Rows from block 12, named by matrix and row number. Rows with one number belong to one channel. Each number is 200 + 20 x the weight over its row's rms, rounded and kept within 0 to 999. All counts start at 0. After the name is the row's rms in percent of the matrix's.
# convs0: first 3x3 conv (model.mid.2.convs.0.weight, 96x96x3x3), inputs 24-47, a 3x3 kernel for each
# convs1: second 3x3 conv (model.mid.2.convs.1.weight, 96x96x3x3, transposed), outputs 24-47, a 3x3 kernel for each
convs0.80,107,197,206,215,219,189,223,212,217,200,193,206,210,221,211,205,192,199,211,201,194,212,222,204,181,207,189,191,199,181,183,214,195,196,221,191,203,201,213,213,193,180,211,217,216,202,175,221,186,237,218,222,261,226,200,197,156,192,220,240,234,226,195,183,196,185,237,185,209,197,157,160,194,199,191,216,176,202,194,196,210,204,219,197,190,204,169,207,204,177,198,231,219,208,238,225,238,223,239,189,229,237,191,206,244,225,220,198,218,227,188,202,225,220,201,192,205,216,242,166,159,197,169,177,191,140,180,199,190,207,186,185,219,212,201,196,194,183,191,208,180,206,214,195,181,212,163,185,199,189,178,167,169,171,189,193,211,201,190,187,197,224,182,210,190,207,162,182,191,207,199,193,197,206,206,218,196,183,178,179,200,215,210,226,219,241,200,179,200,209,201,204,225,214,226,205,213,204,192,189,193,236,192,202,203,195,188,170,190,172,203,209,220,199,192,227,198
convs1.80,197,181,178,197,195,218,199,199,201,233,186,222,181,192,192,188,156,206,195,170,201,213,212,204,193,192,193,222,191,223,195,221,189,170,221,205,227,187,186,211,206,209,220,195,170,208,214,188,169,166,189,141,218,178,203,216,216,176,193,185,192,233,246,187,193,212,241,204,178,205,201,182,205,198,171,199,210,213,195,200,222,184,213,193,183,192,231,200,212,198,177,206,180,189,185,202,167,203,205,184,186,199,204,178,160,205,195,197,191,187,214,207,223,181,202,185,217,176,226,273,245,226,250,202,248,234,190,224,204,182,181,228,200,183,205,206,195,202,199,243,217,206,213,200,201,242,220,244,218,182,201,222,209,191,201,193,225,199,211,204,230,181,199,204,197,178,213,219,239,216,210,179,211,210,225,201,191,178,188,205,214,186,186,234,208,161,188,215,186,172,211,184,172,199,192,182,186,211,197,202,223,185,203,197,207,188,196,175,219,203,222,230,225,186,182,206,202
convs0.81,093,211,211,198,182,197,229,190,225,176,184,213,180,207,209,216,209,205,226,210,205,181,190,180,222,192,201,218,184,185,181,208,182,188,217,210,210,167,220,184,205,204,197,182,176,190,147,204,240,189,191,174,216,142,195,216,180,164,235,212,214,210,182,169,187,200,239,165,193,194,179,199,182,191,207,202,177,192,191,180,194,192,220,202,200,214,179,215,211,191,188,187,215,192,207,215,182,186,189,210,155,196,210,215,216,181,212,172,204,200,168,213,177,183,205,197,197,207,181,189,196,193,203,198,193,180,180,212,195,178,237,211,169,211,174,191,209,195,188,191,219,195,191,219,173,192,183,169,222,199,196,234,176,184,223,195,194,175,211,170,179,220,189,193,200,199,194,195,218,183,209,204,175,217,190,179,202,255,156,188,217,253,203,215,206,173,155,189,216,217,208,212,216,177,179,198,190,198,190,241,211,175,198,166,187,226,218,202,214,222,213,193,192,223,224,203,183
convs1.81,052,198,196,197,180,226,205,178,212,186,216,196,204,191,197,181,202,201,222,214,207,202,196,201,195,222,172,196,204,175,190,215,208,204,234,204,243,199,201,234,228,193,193,188,194,197,233,203,199,177,201,192,190,195,218,214,202,171,178,180,167,191,194,197,198,188,199,205,168,213,147,193,214,187,165,226,214,250,194,174,197,208,203,201,184,212,194,209,189,164,203,209,213,211,211,175,215,184,214,209,222,216,184,209,207,200,216,233,213,228,209,204,193,208,226,207,225,220,215,227,206,211,243,228,202,189,219,228,208,199,175,207,168,210,224,193,203,189,203,210,182,204,189,223,184,203,209,181,192,201,186,254,154,202,204,208,189,209,199,207,188,211,191,174,215,222,189,192,212,186,166,227,211,187,245,185,185,205,216,220,218,192,178,198,195,210,190,153,204,189,202,188,189,157,202,195,195,213,216,234,217,203,192,271,196,205,187,173,228,193,214,210,204,214,185,204,201
convs0.82,092,207,197,157,154,181,233,172,218,205,206,179,211,207,196,232,190,188,198,215,207,184,222,195,199,202,123,193,203,173,196,192,211,175,191,181,193,201,180,191,185,220,209,187,168,228,259,193,216,195,206,226,153,223,217,184,189,197,204,205,210,234,161,196,191,213,200,225,181,257,192,210,171,201,198,240,215,204,203,192,201,212,208,191,193,189,165,176,197,174,191,171,210,173,206,213,208,231,195,224,212,165,180,195,211,190,170,214,158,207,186,190,191,199,204,175,213,176,246,200,196,245,166,244,223,199,185,207,187,187,220,195,184,145,211,211,220,203,187,203,220,199,202,171,210,225,188,222,196,203,203,210,206,213,191,184,233,209,213,208,200,183,213,209,221,212,180,206,189,181,210,239,229,197,208,187,214,190,217,226,200,191,216,217,206,230,195,206,200,203,204,196,182,166,187,209,193,205,209,213,240,227,230,196,201,251,184,212,199,191,156,231,202,218,224,166,198
convs1.82,036,178,180,225,193,206,220,227,198,188,192,204,193,210,204,205,173,198,191,237,237,225,191,213,224,185,226,202,210,198,174,212,186,241,177,208,171,193,216,220,197,176,205,207,171,178,166,186,208,201,217,240,182,190,197,195,175,200,194,217,188,199,194,186,201,210,240,157,221,170,210,200,184,227,238,181,208,185,210,211,192,199,234,212,188,214,203,179,212,195,198,202,179,173,179,204,204,196,183,201,207,148,193,199,186,210,177,223,195,227,211,209,213,192,204,197,176,225,236,238,193,204,205,174,261,218,150,198,204,228,239,191,200,213,191,209,223,206,226,183,202,235,213,201,206,209,241,178,247,202,176,207,189,160,175,214,202,187,191,185,216,184,193,197,227,189,218,187,164,204,143,201,213,177,182,204,217,209,207,195,185,226,192,195,176,168,167,178,187,211,178,190,183,228,146,192,216,182,226,169,212,178,158,224,160,184,177,193,193,209,205,203,190,221,233,210,212
convs0.83,119,205,181,212,220,241,179,183,185,180,189,214,209,219,206,181,167,218,201,167,187,197,200,214,190,216,203,190,183,205,188,208,223,193,206,208,206,202,217,187,202,227,204,193,174,212,189,188,201,219,177,237,212,218,211,204,224,201,191,198,187,204,212,187,179,187,193,220,250,175,224,194,184,204,215,193,196,198,201,200,210,205,195,209,215,201,202,185,207,209,201,196,218,225,187,203,217,213,200,200,177,180,175,225,180,192,196,237,185,177,189,212,180,230,180,207,175,195,200,229,202,206,216,189,203,214,159,211,179,226,208,242,208,210,196,159,197,172,212,196,232,167,178,181,205,216,201,209,215,228,179,203,212,214,209,164,202,221,220,191,180,218,182,179,171,211,211,244,181,226,192,207,203,193,203,189,220,192,195,232,165,200,176,239,198,207,171,248,214,173,201,199,214,195,209,208,212,189,196,190,204,213,209,200,143,162,230,153,188,163,178,231,232,199,161,252,197
convs1.83,131,203,220,231,183,211,192,197,228,184,182,197,194,220,213,166,219,210,218,189,181,143,193,207,193,213,204,237,182,223,191,209,164,159,228,193,179,180,213,184,199,168,202,227,189,225,186,191,197,185,240,216,196,193,177,209,168,205,201,220,165,184,189,179,220,192,171,230,195,171,200,198,224,209,219,192,232,181,236,200,215,196,193,202,185,185,190,171,219,177,209,177,207,202,190,220,195,183,168,199,191,179,211,194,189,232,209,211,225,188,229,204,185,194,207,199,204,190,219,196,241,189,108,214,212,177,212,211,217,218,169,163,183,196,219,232,195,198,170,212,206,206,180,204,184,193,224,234,186,185,171,179,163,192,188,174,233,190,177,225,213,225,220,190,175,217,205,216,222,206,196,219,196,209,179,198,197,212,202,175,202,203,208,199,210,209,190,206,201,186,196,206,174,194,208,195,202,202,211,202,182,234,215,171,202,200,197,196,185,203,231,183,212,176,214,208,192
convs0.84,127,192,212,202,197,191,199,222,228,204,185,204,203,198,210,226,220,194,213,188,193,215,181,193,197,214,231,202,200,218,203,199,214,187,198,193,239,187,179,179,196,209,188,194,224,213,180,200,217,202,176,216,196,223,185,177,214,239,212,220,268,193,218,227,210,190,202,191,199,220,246,189,218,196,176,214,213,191,219,197,181,209,209,195,211,188,224,206,208,207,202,207,200,211,197,226,226,188,206,221,193,197,221,202,160,241,207,239,203,197,206,207,197,197,216,206,208,215,191,185,150,175,200,165,252,164,201,192,206,215,191,165,179,195,189,181,206,188,201,213,218,174,201,190,232,191,178,187,190,194,196,215,197,179,191,201,203,190,217,206,184,203,172,187,199,207,197,174,198,208,197,246,192,195,209,207,188,223,185,180,169,198,182,198,175,219,214,220,184,187,201,207,189,219,202,201,212,207,200,185,188,201,172,215,223,183,190,217,182,219,193,204,212,192,205,216,188
convs1.84,240,194,148,198,233,213,206,177,214,217,204,174,213,169,207,197,204,238,183,176,169,199,229,196,231,191,196,203,138,183,192,226,225,192,212,203,203,208,179,201,190,205,204,240,207,199,222,214,198,220,246,194,186,217,190,194,193,186,177,182,216,172,203,193,167,212,148,209,218,201,192,213,190,170,205,202,218,224,181,197,191,204,179,169,193,190,208,194,214,206,180,169,225,199,175,191,205,210,180,195,241,174,195,182,226,182,199,212,206,200,183,190,186,204,230,196,195,215,225,188,203,262,219,188,247,233,213,231,208,191,215,236,205,185,213,201,149,207,213,235,174,216,229,187,185,207,221,197,186,211,197,214,202,188,182,192,179,183,209,200,221,199,215,191,179,207,209,218,204,185,208,226,210,229,197,190,214,163,205,211,216,217,225,190,201,210,212,195,186,209,172,208,203,180,202,227,175,218,217,209,244,205,173,212,207,215,214,206,201,191,194,213,203,209,232,178,210
convs0.85,096,225,177,205,219,220,174,219,165,218,201,204,215,202,211,179,195,196,190,173,193,198,191,222,188,199,240,198,221,218,183,199,218,190,192,170,215,209,174,201,185,194,157,211,215,201,157,141,233,221,205,199,228,220,211,209,182,226,186,214,186,177,199,191,166,166,199,186,182,179,208,174,185,209,171,185,193,196,180,214,186,198,189,211,189,220,193,216,204,171,180,225,199,222,187,198,195,179,194,181,195,182,238,197,187,204,207,182,184,169,209,208,197,217,192,207,207,210,206,197,177,202,196,233,187,180,203,204,163,217,211,232,208,202,205,226,222,201,195,172,174,187,212,213,203,198,194,224,154,153,216,186,173,199,192,225,202,196,188,213,199,224,212,206,173,208,204,180,186,204,208,205,205,175,223,214,191,205,180,208,173,159,191,197,193,187,221,226,213,222,212,179,206,221,220,196,183,198,181,210,192,194,215,146,157,231,201,223,199,163,203,208,169,174,174,220,201
convs1.85,065,207,223,161,211,177,194,203,191,195,198,216,206,223,188,191,202,185,215,187,164,213,196,204,176,211,176,236,183,211,189,160,216,178,197,182,177,225,206,208,239,203,239,189,229,190,217,183,202,184,211,202,175,221,232,157,202,212,213,200,204,184,205,189,204,202,213,239,192,222,184,240,210,216,207,203,212,209,196,204,193,191,209,199,191,205,185,200,211,185,211,197,214,198,193,188,215,225,183,218,205,189,192,177,205,217,201,216,176,195,214,196,212,182,183,190,166,221,210,182,200,229,189,190,218,167,182,179,196,167,194,160,212,187,219,209,208,157,220,219,200,224,205,165,179,204,216,193,193,223,187,207,180,215,207,189,223,220,215,205,176,190,216,194,215,214,249,209,209,187,187,190,208,208,212,213,204,225,218,185,198,200,198,198,181,197,212,183,215,214,207,171,202,162,200,184,226,216,222,206,227,236,245,244,267,175,195,220,186,229,196,220,214,231,196,244,155
convs0.86,091,153,185,195,244,208,188,232,203,237,203,199,229,198,213,176,203,197,186,202,187,165,179,216,197,202,155,219,185,171,187,200,209,192,175,194,204,206,166,186,193,175,210,215,215,188,204,190,222,216,191,212,252,181,184,200,233,182,215,234,222,155,192,174,207,173,219,194,197,214,218,157,241,195,214,190,188,205,223,200,180,187,222,218,199,194,192,213,223,197,188,197,212,199,206,196,195,201,208,204,158,214,175,176,177,212,202,204,223,190,208,210,190,189,225,211,198,204,204,208,234,195,215,161,215,216,179,202,175,182,221,217,170,160,221,220,162,231,213,197,220,169,203,198,183,185,207,201,199,186,186,185,207,179,224,240,219,219,177,191,198,232,209,190,189,203,164,190,186,189,195,204,218,212,207,204,186,197,221,178,198,238,219,208,213,177,210,217,163,179,184,184,220,159,210,186,200,217,201,216,205,201,169,182,200,214,211,182,200,211,153,195,224,172,183,189,193
convs1.86,048,179,188,205,209,205,172,204,175,219,220,205,196,220,168,221,209,203,196,196,214,229,225,195,185,189,222,205,214,193,203,184,196,240,192,205,186,198,190,221,185,247,246,221,207,210,214,200,189,196,213,188,198,187,178,218,171,228,186,243,189,189,205,216,190,227,159,202,199,215,170,205,171,199,239,199,183,228,206,212,193,213,203,211,208,205,173,224,186,185,242,186,183,187,201,176,191,189,226,206,192,217,197,199,230,220,239,188,215,210,197,240,189,188,203,209,210,199,210,194,156,212,205,153,186,194,167,198,197,227,212,208,168,227,210,192,192,218,177,208,204,157,214,194,180,217,221,184,215,199,185,196,195,173,209,174,203,176,201,181,178,189,167,239,202,222,215,175,233,214,184,187,200,191,216,208,190,187,160,192,213,200,204,190,183,193,223,193,173,201,221,180,220,211,230,222,172,240,183,207,209,223,185,246,228,194,184,197,184,184,240,199,244,199,213,195,235
convs0.87,098,196,175,197,203,188,208,182,183,180,187,216,214,172,198,195,224,200,182,202,145,214,217,196,217,223,203,222,223,199,199,209,197,192,198,194,186,197,187,201,222,179,195,208,188,197,171,239,217,216,183,185,187,214,219,215,191,192,204,197,210,220,201,222,200,216,207,209,175,227,184,177,199,190,188,198,189,195,194,198,232,213,193,192,209,208,161,179,204,186,196,195,197,217,201,209,207,209,202,199,198,178,231,201,175,204,162,216,196,198,229,229,176,190,211,199,170,176,201,209,204,176,205,218,216,175,226,213,160,220,210,222,213,201,213,230,202,210,189,150,190,191,181,197,201,182,203,224,205,211,204,245,241,190,218,217,213,186,187,210,216,271,206,186,169,229,206,172,201,198,189,181,236,178,186,177,200,216,190,201,217,199,219,235,185,190,205,191,185,243,182,195,189,192,191,190,196,218,167,147,198,205,197,173,225,215,185,224,180,174,255,184,196,206,202,191,213
convs1.87,048,207,189,201,180,205,200,237,192,187,204,209,175,187,227,183,211,174,183,185,174,176,194,190,183,180,232,223,201,183,186,185,213,178,198,212,207,188,229,211,226,207,177,216,204,176,189,194,195,235,172,204,181,179,179,188,195,186,182,215,161,173,185,195,196,216,206,208,199,211,207,186,244,195,198,194,195,200,213,185,236,199,215,202,216,220,226,210,180,181,212,214,210,219,205,230,189,211,203,202,215,172,213,184,212,193,173,189,200,189,237,192,159,250,221,199,171,169,175,175,212,176,149,177,181,178,163,185,179,204,213,171,171,184,189,192,223,187,217,191,196,216,214,216,187,199,199,163,179,228,149,176,191,213,213,204,181,185,206,176,193,211,177,200,231,200,190,224,190,205,218,212,194,211,178,176,195,178,208,174,185,196,221,191,178,206,183,189,185,229,180,185,198,208,178,209,225,172,193,170,186,220,202,204,215,207,242,239,196,207,222,208,192,233,182,205,201
convs0.88,107,185,207,252,195,171,205,202,220,174,191,181,192,197,238,202,206,195,192,197,164,196,202,216,239,200,171,201,191,208,192,182,214,224,172,206,192,206,224,186,191,188,225,161,210,218,197,239,194,176,197,151,196,228,184,162,221,215,181,201,178,185,247,195,159,241,194,238,205,259,237,218,214,187,211,205,214,199,233,178,199,199,175,209,180,203,227,198,184,211,194,201,197,201,198,224,201,180,170,196,201,166,237,159,244,224,183,213,200,177,199,197,177,217,188,192,209,207,182,232,197,189,198,231,144,188,251,186,238,221,211,163,196,207,190,210,166,168,209,196,179,213,179,187,161,206,264,224,218,235,203,207,220,217,203,199,186,176,210,201,198,190,223,189,235,202,186,189,213,188,204,195,229,204,236,136,222,172,187,186,187,173,193,177,205,210,201,217,170,185,215,195,199,209,223,206,211,220,193,220,223,191,197,220,211,230,215,196,190,232,206,187,180,209,203,211,206
convs1.88,101,204,191,189,203,211,214,172,217,219,194,173,210,207,185,207,215,186,195,208,211,216,156,179,223,215,192,181,211,164,198,176,188,207,198,219,191,201,192,199,189,179,221,170,181,195,192,176,198,267,193,207,222,188,185,168,185,196,241,183,234,190,171,207,196,154,206,135,195,186,210,204,215,224,212,211,136,208,212,220,174,206,211,192,203,162,179,241,199,179,221,194,219,197,189,189,171,216,221,221,187,173,210,165,176,219,204,221,190,170,198,195,169,203,211,209,216,238,222,206,196,191,163,221,241,196,194,190,223,193,221,214,191,193,176,198,213,200,190,204,223,200,193,207,221,180,175,183,187,142,177,169,172,170,193,204,192,205,211,205,230,201,220,200,202,196,181,234,182,173,185,187,242,191,217,226,217,243,210,161,186,201,195,197,175,223,206,236,224,205,192,198,199,216,182,188,200,201,191,210,201,178,199,164,220,205,210,181,197,208,182,163,245,202,197,202,196
convs0.89,092,177,205,207,205,205,220,219,244,219,172,218,214,173,197,196,168,182,220,191,184,202,177,172,233,199,178,179,197,223,217,195,189,212,204,215,189,212,203,178,204,158,206,199,203,230,223,187,211,159,159,159,209,213,186,201,205,223,186,201,219,193,212,183,200,195,221,219,183,206,219,195,219,193,219,212,197,190,226,195,209,220,233,204,221,169,241,194,158,197,225,194,200,212,159,190,166,190,202,191,181,158,184,209,233,159,181,185,198,178,195,189,196,198,214,196,196,194,152,191,231,131,229,190,185,215,204,197,238,202,196,211,137,208,150,185,169,229,209,194,202,221,179,201,205,189,199,181,203,225,227,228,194,188,220,195,213,210,184,223,204,207,197,196,182,220,234,173,187,188,192,196,201,190,199,187,183,181,169,197,214,186,181,211,233,187,228,206,186,236,211,216,212,204,216,207,194,217,187,197,199,207,192,206,190,177,221,205,230,174,226,152,213,163,208,221,212
convs1.89,046,200,163,176,192,215,209,229,191,203,227,224,200,233,186,219,175,181,188,229,187,207,200,217,213,232,230,208,220,200,200,186,213,228,190,186,198,196,196,195,244,233,233,209,180,188,223,167,186,244,220,229,210,212,180,195,177,155,194,199,187,193,202,229,193,200,182,187,227,188,190,166,175,205,212,217,185,245,179,210,185,204,166,173,186,202,142,227,196,178,173,219,218,186,213,218,208,183,206,198,191,173,187,211,154,183,184,207,207,174,198,206,200,233,214,193,237,179,167,186,199,257,209,233,193,176,208,233,222,226,215,162,166,183,136,193,186,193,209,199,161,216,196,168,216,219,223,194,217,165,204,182,185,205,200,207,211,202,231,150,176,223,155,182,223,225,194,205,219,184,238,207,189,186,188,200,200,203,179,155,197,151,191,183,199,209,206,193,210,212,187,214,210,168,225,192,193,181,174,194,202,205,223,228,221,221,244,226,219,209,210,235,209,234,215,222,184
convs0.90,115,211,208,221,237,227,200,215,214,213,219,211,202,186,198,192,193,171,188,227,217,190,226,222,218,217,229,195,213,232,210,215,219,216,223,202,198,205,191,195,209,212,201,227,211,186,214,239,198,198,235,197,188,221,223,219,210,210,204,202,201,228,193,186,236,218,206,205,217,182,196,219,177,214,221,203,229,229,198,202,192,191,210,189,202,229,206,213,217,216,188,225,198,194,229,216,223,213,217,203,213,252,214,199,223,207,222,222,201,197,194,196,211,209,209,219,179,178,194,204,156,200,144,176,204,154,198,207,205,205,241,207,233,232,188,203,250,240,204,225,218,239,211,192,200,165,206,182,170,182,177,201,190,177,189,178,196,192,178,197,200,159,189,221,218,170,206,226,213,189,228,188,207,185,205,172,200,210,174,206,196,214,233,196,184,193,189,201,235,207,218,210,212,199,194,195,204,208,225,206,223,218,232,208,200,198,206,206,261,234,211,237,237,245,226,210,218
convs1.90,220,155,194,175,213,176,181,186,211,203,200,211,191,233,190,201,233,195,203,197,179,202,208,176,212,203,193,211,205,211,186,185,184,214,194,193,176,197,215,200,194,164,171,220,215,214,208,189,214,220,176,206,219,180,230,177,222,176,188,225,202,168,195,186,247,178,211,199,208,179,197,175,192,214,197,223,215,182,186,210,189,199,211,169,157,205,186,215,205,221,222,180,181,213,204,194,160,186,207,194,189,181,182,179,217,204,205,167,197,180,225,176,187,190,186,191,216,190,207,228,221,209,244,230,205,177,221,206,222,211,165,201,178,180,233,194,207,192,183,151,215,220,209,225,196,205,186,197,211,187,228,195,181,238,207,243,195,202,223,230,206,210,193,213,180,197,199,177,187,227,201,174,192,209,218,190,193,222,197,232,176,175,199,189,221,212,227,215,203,178,180,172,207,189,199,214,225,205,172,208,205,201,182,201,177,180,190,188,189,191,186,182,155,181,196,188,165
convs0.91,094,160,214,189,238,182,206,198,202,198,196,207,191,205,172,209,198,215,198,220,217,182,212,183,213,168,224,184,201,207,161,213,192,204,227,177,201,221,209,165,222,167,207,210,194,213,165,218,192,184,219,194,208,199,190,199,197,211,172,197,213,187,178,178,215,223,185,201,177,219,173,216,207,202,199,199,168,196,206,201,187,179,211,192,181,198,199,204,181,216,189,203,182,202,223,220,200,195,190,199,182,189,202,168,179,170,144,199,159,208,212,234,178,213,190,177,160,214,170,166,184,204,199,194,172,186,192,203,198,198,165,209,202,213,201,185,214,181,206,220,174,206,204,192,213,207,234,212,207,216,202,242,203,231,194,213,236,210,223,170,177,181,218,198,196,207,215,199,194,193,163,196,213,184,205,222,192,185,214,179,179,202,161,226,145,208,179,199,244,172,208,160,214,196,173,204,224,193,212,194,202,226,214,192,182,180,228,187,207,184,188,225,185,192,179,196,211
convs1.91,028,217,207,206,228,203,235,203,216,225,194,195,173,189,213,180,197,200,238,198,199,205,173,197,226,185,198,217,215,218,170,204,186,250,169,200,172,212,207,199,224,228,217,204,206,182,190,210,181,202,184,200,197,158,180,183,192,235,230,211,209,168,211,216,221,216,202,199,210,219,183,174,172,218,205,176,203,218,188,196,215,201,179,183,212,174,183,191,162,189,193,214,216,207,201,192,200,181,220,204,210,201,220,199,197,235,189,220,208,182,204,234,182,213,184,193,201,193,201,193,221,198,215,190,170,213,175,239,210,182,194,201,226,180,209,191,184,206,183,209,270,206,197,215,158,152,202,181,202,210,204,200,168,200,198,171,171,187,190,203,183,197,208,194,230,201,226,176,210,199,186,218,223,194,194,209,180,186,212,220,206,176,221,201,195,201,205,197,196,212,193,229,200,228,180,231,187,220,201,193,217,208,193,193,216,174,222,223,213,214,226,230,192,192,193,214,212
convs0.92,091,209,208,198,178,204,188,156,191,173,197,222,202,206,205,216,197,192,204,200,234,207,225,154,218,185,156,156,231,199,210,218,199,198,199,208,241,195,226,240,192,160,204,206,182,188,180,202,186,177,235,213,168,183,182,204,163,208,194,234,212,210,217,211,203,183,181,214,228,192,182,242,172,200,190,177,212,171,188,184,223,202,193,194,189,210,211,191,181,205,183,179,172,218,204,192,193,198,188,217,193,243,171,195,212,169,239,171,195,201,193,187,234,198,220,182,205,191,138,178,250,214,228,189,180,209,184,193,219,190,189,193,217,219,253,240,178,169,216,199,196,205,186,205,170,190,229,177,187,177,192,190,223,227,217,190,193,201,187,224,201,181,244,224,204,191,195,187,186,193,205,225,201,203,183,201,192,214,232,200,210,202,224,193,219,218,232,175,198,194,234,206,205,168,203,222,215,207,194,214,209,185,184,170,190,210,210,168,176,148,202,192,180,140,223,174,208
convs1.92,035,188,219,191,232,220,196,204,205,193,203,189,200,183,178,242,206,210,210,193,232,166,238,262,194,204,201,167,194,177,193,210,263,190,236,186,174,201,207,198,220,230,188,182,194,192,223,183,235,191,204,267,194,207,236,190,210,186,161,189,208,190,214,186,203,174,201,234,215,183,208,212,189,195,179,190,206,206,182,221,189,207,201,212,183,223,175,228,201,189,196,207,166,183,211,174,212,200,203,165,216,236,195,206,212,227,202,194,203,192,176,171,207,200,187,181,186,188,217,196,196,203,218,209,169,243,232,162,183,154,187,189,177,216,197,168,206,215,210,187,144,195,222,188,211,203,211,223,194,179,227,220,176,188,217,196,189,208,204,183,205,207,190,208,224,176,184,208,193,211,193,161,196,223,171,196,210,193,217,201,212,199,181,222,180,201,214,219,200,197,210,206,173,188,229,214,194,210,183,187,227,191,206,197,211,224,197,190,182,189,187,186,260,217,188,235,212
convs0.93,098,219,178,200,221,218,160,189,178,203,194,178,190,197,185,211,191,232,200,181,209,196,178,175,216,186,187,184,216,206,215,198,167,185,181,212,210,186,235,219,185,200,211,200,173,188,208,211,170,227,210,220,205,229,160,172,185,192,218,209,226,195,208,202,199,177,193,213,206,168,224,208,211,226,205,188,208,207,199,180,200,219,210,203,216,212,177,222,192,174,186,205,197,213,212,191,180,191,192,201,200,183,238,151,193,193,189,236,161,203,199,199,186,201,199,234,173,225,169,219,243,253,172,192,174,197,260,177,215,197,192,233,198,190,192,201,213,182,206,240,184,169,204,215,172,207,205,186,212,228,189,213,206,155,208,215,205,189,205,192,187,164,193,172,197,216,195,223,190,187,207,180,203,198,204,224,170,186,226,209,223,210,175,190,208,194,210,202,141,178,174,206,191,202,204,220,187,211,192,216,223,185,184,182,209,230,251,195,178,186,181,211,198,194,185,179,205
convs1.93,043,184,217,193,232,196,178,191,232,197,227,190,218,191,214,206,203,206,189,197,200,183,213,235,193,186,203,215,211,171,211,230,206,214,175,237,187,172,214,197,207,172,197,188,190,195,177,183,195,197,189,196,200,208,203,188,208,224,193,185,180,190,196,202,194,191,210,224,211,199,220,211,219,190,218,232,181,264,209,181,214,241,179,184,219,188,201,248,217,221,188,207,200,235,188,206,172,209,188,197,216,195,203,196,194,203,207,197,217,201,198,177,185,205,162,236,204,222,156,247,239,181,225,164,180,222,195,197,193,192,193,204,194,201,163,243,194,218,162,201,196,196,210,204,194,208,215,186,221,167,174,215,156,205,209,218,202,176,186,171,199,180,169,197,189,206,251,215,199,183,205,190,171,224,157,256,207,184,204,192,210,183,211,222,197,231,185,202,239,174,207,218,186,212,200,185,212,198,193,199,185,209,214,198,206,224,193,212,200,184,172,202,229,179,209,239,236
convs0.94,103,206,193,200,187,209,208,186,207,177,192,199,190,217,218,171,196,158,212,202,207,191,209,201,192,218,176,213,205,192,235,172,172,205,201,186,208,186,212,191,190,236,152,212,213,204,182,230,211,187,202,201,224,195,157,204,189,193,229,169,215,244,177,216,194,210,188,207,185,178,223,184,190,209,197,165,215,217,200,180,202,203,175,216,228,214,183,198,235,192,202,186,203,172,192,204,182,200,213,188,218,188,216,213,188,191,183,208,199,224,221,190,194,180,188,195,177,171,235,220,198,170,189,247,211,208,251,201,188,196,193,199,209,218,247,231,182,187,209,153,219,198,219,202,202,196,212,201,172,145,211,208,249,192,199,185,197,210,210,214,209,205,207,182,194,208,209,207,214,220,227,215,222,210,179,215,153,191,209,194,214,217,160,205,169,161,203,208,233,229,189,219,235,200,189,196,201,176,182,181,204,194,210,183,206,234,178,210,164,199,232,187,163,234,191,201,200
convs1.94,086,239,176,201,198,192,211,221,214,216,200,232,206,187,221,175,224,198,184,186,233,184,213,200,187,210,201,191,194,220,199,184,216,211,203,240,211,209,218,189,206,196,251,205,211,187,252,189,196,229,194,176,194,137,186,202,228,192,176,209,200,186,191,183,210,213,182,201,199,204,214,248,211,212,187,201,176,202,202,242,208,164,219,221,175,161,213,202,192,203,224,175,178,210,177,235,212,231,202,212,230,188,191,203,163,194,174,196,182,189,233,191,230,228,192,190,214,196,184,195,189,161,190,237,162,191,202,186,172,198,182,192,194,224,218,203,186,186,156,203,170,245,206,184,219,193,194,177,191,200,244,193,216,194,183,224,212,200,151,203,182,203,184,181,211,171,185,191,170,174,183,203,198,193,216,185,242,204,215,216,161,165,203,187,173,252,212,173,253,214,177,225,210,209,215,185,217,196,237,190,228,182,193,215,185,223,192,219,195,219,208,168,228,197,191,231,172
convs0.95,100,217,185,212,166,194,193,190,234,218,200,215,176,217,207,239,210,215,212,185,194,197,219,230,196,209,178,168,188,218,211,208,204,212,204,222,204,213,216,208,211,162,229,196,202,199,223,290,166,207,165,164,219,195,173,205,219,212,198,203,174,189,251,216,201,220,209,205,203,215,186,234,142,216,220,202,216,199,209,188,199,196,216,177,213,216,219,193,204,188,221,198,190,215,197,195,199,202,173,195,203,208,190,206,169,207,210,209,217,226,230,198,182,171,197,186,189,203,180,195,212,141,242,178,213,215,157,235,208,166,219,179,174,183,220,196,164,188,240,225,212,213,187,178,197,202,161,188,202,172,231,176,181,189,195,210,204,198,203,219,188,180,188,179,189,214,225,215,208,214,230,225,176,188,181,192,200,208,244,178,189,179,219,215,245,178,188,201,200,244,194,207,196,188,194,184,202,205,204,196,217,196,188,226,217,170,183,154,195,183,207,204,230,167,200,160,173
convs1.95,078,209,189,208,199,246,227,189,205,167,217,181,201,207,207,170,225,161,203,211,240,205,220,177,212,205,190,200,212,208,179,184,211,191,224,142,225,242,221,185,164,197,204,218,205,211,225,191,201,218,237,187,203,176,183,209,163,185,206,219,185,201,150,169,224,162,191,214,181,174,205,174,195,187,180,199,203,186,131,226,230,171,197,230,193,198,173,174,208,182,208,195,212,168,209,176,196,185,197,242,178,197,201,177,209,200,189,176,193,204,176,214,216,208,213,183,168,205,220,217,211,201,206,242,186,211,218,214,212,171,189,166,181,205,187,192,211,196,190,228,206,204,173,211,213,199,218,223,210,246,180,170,218,218,192,230,216,194,203,203,157,216,192,176,183,194,187,182,197,200,196,190,200,190,183,169,214,233,222,194,210,206,201,187,217,198,186,163,198,180,171,185,230,211,207,184,202,207,193,210,221,191,200,161,214,244,181,193,192,214,175,202,213,191,195,202,220